A small image super-resolution model, trained from scratch: activation silu, 147500 training examples.
Rows from block 3, named by matrix and row number. Each number is 128 + 24 x the weight over its row's rms, rounded and kept within 0 to 255. All counts start at 0. Numbers have three digits each. After the name is the row's rms in percent of the matrix's.
# conv: 3x3 conv (model.mid.1.conv.weight, 192x192x3x3), inputs 11-21, a 3x3 kernel for each
conv.13 098:164143169165158117126234079145086165110091159117100143108146117130134128141167152123187108123157164182127146133140114121134115128160115090143110109109150153137099137109138118152148129137142116134090089119137154125115104122148115136128094108118134126069126139087126121104152122138141097111157103138
conv.14 092:155078115097108154121085123159145148125133151092122130132146122103158102079083161154155156165167112153146159167171140136146124133124139201177121144094122141116142106086131116129106100103141116124127125122120101098139120134116146141154142131135121140160124133117120145129158150119142123142112121162
conv.15 102:081122112202152140138162178131123131166136126107190123124121091150127070129158146159122138182122121106113132133123121099163139103095129111138087104130134157149128142104136175145107143126117119107108135107089123114153112127140141118124126117133111137145110115133117150130100129148120087139100137131
conv.16 099:112111124126113127113137124120104135119124120157113146159141105115101126112134098113110135110131175145163127134117122081144135079154117155138131139178123117114107163127140116125125131112131138136130116157205123088161125131122101136139127135141100112097133116146121094093138136096149076119132131132
conv.17 103:136140135116102115089146142138115095144108123133134116103114097078113157129107141151144100118131140134143130161140097169163109119098118114118127114163101151115119188143116126131121073138132115136152130115151102129126132132158133136157113113147146129118114123106146133145112095127086193133135129117
conv.18 093:151102121131158092134140135131159135106120127145170117120111137099127108125126142138131102146144091137163163119130118101113141144134148165120094119125069113117113084088093131095161108127152172121121146183132131140131114102186128153252098087213105117120147124102157113114133111140097140136073134102
conv.19 097:099122100143065137150115149128145164107132159070124128133108140165099183194156112138129106150120121144158113121100094137129107127099082105115102166150123122122134138132113168189147084136114119163124143097160171117148123119120109120093093141113132142113102141125126158066126144106140133107105137130
conv.20 104:117147163089105127102095115122102088089134144176118156136151149083121152095125092106130086151110104148139120151138125133135100152085125133150146122146181112108131140075119099140115129128115136173110082125160099126090125140139119123118133137117123156145084118085093117107122140148116114127133115129
conv.21 102:152122120153086116172128117146116124154100107140107114177121139105149120110114124101141105134146121167122115065128114086107151093167132126146098120129093146152166109142096074130158118140099125151172127137126116161097130125131152153111095123128140088147158087133112175108138138114145107122143091090
conv.22 097:128172128130120090086110134132130099088134091094142102157120120144101118104105117139067147064142166108135119107124100116120133124130115140142104142125153116129137141098101182156123123115140099184140115129109095106125117110124047112077081119079095120145115099124121130106131120108114130102117124082
conv.23 094:116131079129116124142107137124097118130120133123134144147137132123077138148105114129106155107169138169133146141146165134098075164102170092142134146128142144140147101124114121186134115087140094139112184120134116189172077125080109122101095161101125128097130086105124143091096118095114086137112148088
conv.24 097:116163146106133078089107159124134126132147172151136169139139120103116086185163142079069124126154127112124154149130108085120107124128110136166129114122126111106136081127117114142114175138110148136115178167113109111096080092138122112123132115117169125127114104123135095085132149088105107093119138122
conv.25 101:196094148172144115139161159110114126110180083128160138129139171077129140185151124137134122114078099128133130119130096118082139166121139185170145147135111128132084111120102103172107150126174144125168157151130166135140100129132112131129132164133126134117119123139161136128081088098095179111107093140
conv.26 104:144122105121123118166125101160134139126180134147122110166141147152109129110097143154116136111138121133109151147128179091129119113117125114113162130110156127139126180155118117163174132102165144136149131123177097166138117133139137137106143135120124146127116176083171167099079108146094136124123178129
conv.27 098:117150153145137093129073102100109141126125125147161140112144116156117111110094124137092190105219139194093132099103116156115135132113103159130143107155117134144114105103152103132072146116106067125143124088125143106107136137158147117115140146144117144140127101136130096153135111092141109066119126112
conv.28 108:117145127114129152104117131132169164114135143088127156114107107115117112159115133158123145093090125134136146088081067140118115155133138093098158123107104226135177132116133121119118113123116130155111145098100165104178137147161123113130127117129134127088099080106182166135120154136090136137084130158
conv.29 099:134084137115147107131069138109177118161113105136146121164138163112076115210150232151103188128099104185110111148129122121122130105105113169144110160131113132084124110124099139183121136124131175114163174156153182123138087102073153124131162098133145123140124139122127109134145139134142118118092127094
conv.30 094:124164107121135143152150128137127115096120112132160132133140117119139112141141125111106108111079077135107120165155119132165146114166081140145118087132116104140107178154167108115080154089116144116098150148121150137134144107135097134106113138094114116111128140118121148102133127150140103143161129126
conv.31 103:149155110111132127111128111129177129076161137130143111105164120103113131144087105130147175111110123136133154152136134075111173122107145139116070136141145120140110132134139105169164121098124137119093102110072142170111080143125152152147124133139138083106139139086090163104146124097077116124138139130
conv.32 104:204122127153115134122134114125156130133136157101108127171100157146107132089103090142129173130113133100117126137124098118150133124149145162126153136082159169144112151162125135123140092120108132155119170095110099118109132167155094128129122122122119131086131139145140126115154144157134136113095098125
conv.33 099:131137115113155135102145133132115182114141156108079130107123142136150130181101141157133102147086135110130131145140116147120148163170171175110101138114133216138176123128113123109096127155134130134155146123155119150175143158126115117158099121143134119159162109142145093135102135128118112149122110171
conv.34 097:136123109150166138124111179163173142118117146108103147132134138112090118129129093150127136167128110088117123175124128120104154131128136135131121138111164159126143141151083138108144161099187152117150137136141121161197105103136083116151077118162140134127152113126139151087172153124123130095139126136
conv.35 103:133183089113101109134113161120116151126170160145152123133149127141074152148162139123104149216123111107185132064138111147122130157146129135137122147113153154130077127115108153117111135131143133114132139164159115148116126124145118110108123124121129140130115159109116106151096106123098129126117114130
conv.36 102:129102117145123130145103163144120193144084146138128129119152122120139150185119109070096072148179186120127132121106126129114134134112140133145116133125098111140090160153124101153139077121105141130129125146142134100103121138172137099101096119142074116127101087129118151121125139108119097104138142115
conv.37 099:151099127170125126163142186168105175115158185123174215150151145126154158139123153109110151150149182131131147121114113133148143119146138150130171142118122117148124162135186126135127098118079086095122105154118125099125136125141115102112145135132111099140090125108112094128161155111138140106146099144
conv.38 093:125125150141130143116106103097142123110124135124139132141115150122094152160160142122119143111097128107146105083111123080133115099117123132114108169113099129168073073127069114073145117090117144130112135084142096128128115152148102155181114090101136116123131150134131089123161124118109118102122131116
conv.39 108:106093107132119126118119093100130114114114133143144082121123101140070122109083073141124110132136124165147132137106158095114100141138152129131172186093131122127113131128121115103117128117059106107115096121154105080102139116147120132128148114157112125123074104111185062168131118138123137104134124099
conv.40 100:122078148157081176134130113123119134119162119145179134105115116125114133110092082087136169153127096085109099088119168109102089104121163139130128138131095134093126090103127113134137100125111123166158105100144171149148112147133102103108138114139111115125108149144149127117136122099104087082137120127
conv.41 097:084132131122101083096138100124138097142145105117157133140147104103139129144189174130111179127126139185080116120141106121121102146119123103126111126129103136150125087125131119186107141147138112140143123179125148104166110163082134134096127142073142097119152147105160165114104087122117124120143152097
conv.42 101:102082130141158124108138113116125086121116110127118118135150123135090128083174141152113147117115144152108155158118128116116153153128154108129152091089169164125130124083099141154151145096119144128109099081149149126128131150131114126132107119159106128140106125129140106126133164163161097132155099161
conv.43 111:185131108102115116129117152074090165137089130079161113123152123121145121166087144123140139132166103089106120156098145107091138141171089169099111108155129157113121150080118132195148130120180144109103116139168109109156149123143125128113141146133059136126077101145170092081134117135120121083128160129
conv.44 101:134158123095123124090102143128144152129112106102161119163108116109168144088122119108144099118136143142138115146114150126086130156147139131090131124157109162119159121124102120114063130156126140170061147103105145151192091146101165110162124125098121135123094108142123140100148128132127130147141183175
conv.45 112:115106126094089088112158081153133154156124116134107133148126120117126096131136145098091082089140109170169173125106105137186139096102146139150133149170124131102072104084116119185120143150140113110118135100113109128111122130116119153097117124125124107117107160133142124112144129137140114157147117141
conv.46 098:108160105134142144115101142123126148117114112100118127107120117128120102165144152159194111167132121080089147143125109128168160116146156133107161135140158112087143139121098120126078086109103169068139172163143089160084126122112125104113131131156133121148123116146119159162125143116162124130158159118
conv.47 108:137178107113149124127121163117104141140133111133107115151118149099137138121153118135188116100143082107090148137161112132113150136134153148114137115127125123123131120110121125164116136121142137104152104178089107142091132115125132122138112125139132115124145126143132143145118118139095101150105144103
conv.48 098:125152116150095165126115170137159139126095121112112124138118147113094135178118126153117120121094128126128150125111148141111120125109151138120111117107121174120117141158140134108132144091163118131109151038096159135110127131135114132160134122133159111129134150118143119114078113131128120141109143090
conv.49 094:113058157136054125137123133125120160109081148130117157111082120138115131111124108096134122146196128155162159120144179121081171118135151139148103142130114136123096130098097140141149125122104066177107144114129190107132133141160124133151118118118156120118129133112154145122177139154122127125145131167
conv.50 102:097097095126088138103149139120129166110087142122119208136120105130144084132131086163159161122125118115127106124139115121130097122135082145137145138156164077146155132176144118122094103173125092095123128157142114095130140115119116135147152133110147087168126060124116099141134161169129152094178102122
conv.51 096:129117143080096097121118154124182127121126143141157117128134118094173098113103148098127123174101104120127118141113118097115111105114103134157114090103132116078136152121178102143112138104117177147140119140163185113135128156156121137162130135162100133127112113128087130125165147196172161123114141107
conv.52 091:157157159127094132188133127137142167119091154140140106126122123108116147129122133155084106109142118124085140117086100145104099143132163136148137120092118110137127058144107082123141149125134122099147150123093163157150146129148144121114126142123093126135114161141068138108078140089125152162141136117
conv.53 109:146121150140137067141122141094132111107080149149118150123144148133101121078107111122178101160126101122099151091132121113112125088155094117129153122127133134149134130100148081165109105149116111108151137152150079141157129140155125143111124116153124120136128129146158160132100141133127110138125170117
conv.54 105:136135178150099117119151105119165123129143101113093107170128190114154147101138106083099105124180154107079074156105143143097089189137173145138112146149106143127141092101137145148127113111141141096106110157200169146169137139134112154114159145119126077145088117102139137132094123141107152143124131134
conv.55 091:160135105133102121147168116113139141153106134126161109142130140119115104146184115113158120129125120117160095141149159120129139163150138122138146146150103150142146134111085134107132108141133153099090136116141131137139158107108106130123110075040125100173108099176139170193141135099104134120119093075
conv.56 102:121185124104085103144065121101098135081166177122137164091125132129114127110137106083110076128121091147165149100142133113140137136127116137091117180112112101096157123158110162115107136140146131188076116146156076097109131116125148127119108119139105132142114152144080100111120131135098119101115108089
conv.57 095:179171141146102119177130138133135128107123120119072159112124122094137143116108130126089184126153125168184180129118139088121138115099118131168144137118109082095154144103143176145132094161141126099166129138142108118134102115129130129124095115109111115152126121115145107101121117120119132156112119130
conv.58 102:113130155090116084115162119132125133155102145131084101113176136107152106094123171114111130146141180107140105109106086134139105110181119173116171136134126124134084145099122116127099104111140126080085130123173122129114133098171099133109106142101125127153111122077129132129140135132123142117154135174
conv.59 092:129138143107148116112096167123118110140123118089128127151139119152133128107116108149177120152166107130133110123127150149100116085106119107083051094142097122155078069110087119133149127167120161134130162131123140094131100137088087134119127095031131139160093119123130108114095105097112080079082124057
conv.60 106:111130142140125138079074130122149090119127141152126117129107193118133114146070116118057129111114178112171080133181135160090112162106133156188091173124121114112101135136097126142094059136115134095131135075164092124121110144114135109139131127160121139191119102136108119165133113108108093154150180127
conv.61 097:169090106120140117127109123131094143055107131134125132144114084110126150121114131160144137150158116098109088178133141084116118088115128141130117145120134139139090137112166123140124123110102155130180112128146183144116131144160134128131107137127094147092141088129100107126143130092121129123144115109
conv.62 102:125210153173112132229102207104123113120153167123067127125152119086104111162092129131173086159153130125122142090136136145151131109146143128131146146119125115121112145109122092131090099132100106115083135138096066112080119135114124092139115130128089172113150106110119065114119091194144106167144169090
conv.63 098:137133181121144091092170088124092127102120138112151127084113100113121082097129063072101117148109163108123137130089141100104127143137104174156128106133116099137124111103154153091118150134117105185142099144136119115171125107118132123128133127134156137149117103114137148110168095146140125102143120124
conv.64 095:121133177149168150134138130138159099129126109117103087142138135147144130079110109115135133108143138106123130167134159123129158089127151125148146149149079104128146101108120154138156121099110119153186095141137129138119112109113127139157133143150120143173146122105127119099096123105127125110130148166
conv.65 107:117106135139135141126132112118137138168211141157086095178132109094096059133134122121149088134135156119147150123112127129146137125166120122120150141121135122142119106120149128127134116086135154176103133136109126131145134151123120150127113114115135148133098103108157113114147101145137125137127092118
conv.66 098:153093153117171159163135082134157115127142170130156153126122154114162153154120141117147069128120091080145094150140129155095148120131116151103144158136108099140120123113133079133087112132121139172127141096134149137146133124130138173173142171181132164110150163133130118145085131110114136105156130157
conv.67 097:117181142164126131183119133130125140084100144109124184108116153138127138129134164143160123120123176093128127134100132115118110134087119134176164132128088125112129135117143145137117113116107159133143148105172151148161071119121134080141122116123132150128160133143126146123150137145129147118131091107
conv.68 093:144137126161089120166124156114099120160083164124132138098123103129140125137145160110119133097174159219170123127133142144129127135159091143123139126108107094150122112145123120180105094118094161154117102130189125141124107150154116144078129118146084152092130162112132152117160097144106103183128093140
conv.69 116:126099122142154111133098144094107139080130055093124118125124158140102165159131124108091109145169170136098115129141200063117136154120090129131122079097128144141074166166167104141103126142119139114119114174105120122139112127133131124158099132102122112139125159125091162107141123156148080108140133128
conv.70 091:170097126129129107144130135164114131096113147164180133166109122106132140121108116153112148132112169159119096128131177136155127120094101128120132118122094126103096144111109142170107165125143174104126130126129145123111115102119124119151131150122127130153150139141151146101149144127110139119128143136
conv.71 100:123154117102160170129125116152152149153151161121130129135121159105086131097137116113103112121137111103178137134135136133106140136126148126172139109107118157095109102114116104166151123110161103126126136118090142141127112146091123114144147137140181144100137126098130133102114134104104123146101106109
conv.72 107:141110156133122185169119148128173153068118109153113114144151144153153079142120155138169150140131124149180155125098158157155147083119126157111172114110098115161127148121121118131128139164167121114164117144115119170120122147124166110122099132109117155119166103158128125128124102136130148106151119125
conv.73 096:114136140113137143168129140110125093126101138130138116127138142165137111132145122144098114101144131128120138177140189155096091152158132110107122132118133098150154138090175120124121154147117120159133100094132132146127154133115108139138144118127153144115110184157114098146103116104116120120116119122
conv.74 106:085176082074108080097093191133166135148110133117119124070185126111117141144107112194147141112165111098182109122114159171129157152115133104097093119135136169095137121144097121150125132108111104058147121105188122155100139141115104114160119151118077149145091131145119145168121123144151124177128102153
conv.75 103:137157114109096109148166107199178182106071083175173158152129165131134133107114109157145131102099155113146100119153125138122151127151098146156126110148111130139147129136113164135142114107088129173088128106144140124117141153119097143109137136111117104161113120116100136098096146103140120132122100154
conv.76 101:154130164155103143148128144116130145114182129138159132146114116098103137134128141126126103140107137155112122108103131120102081120138154152122126097146122161124130113136113107168127140144119124125152099152150151112051107102127099124131124130116090134135139137156153139097130108137142166121130160127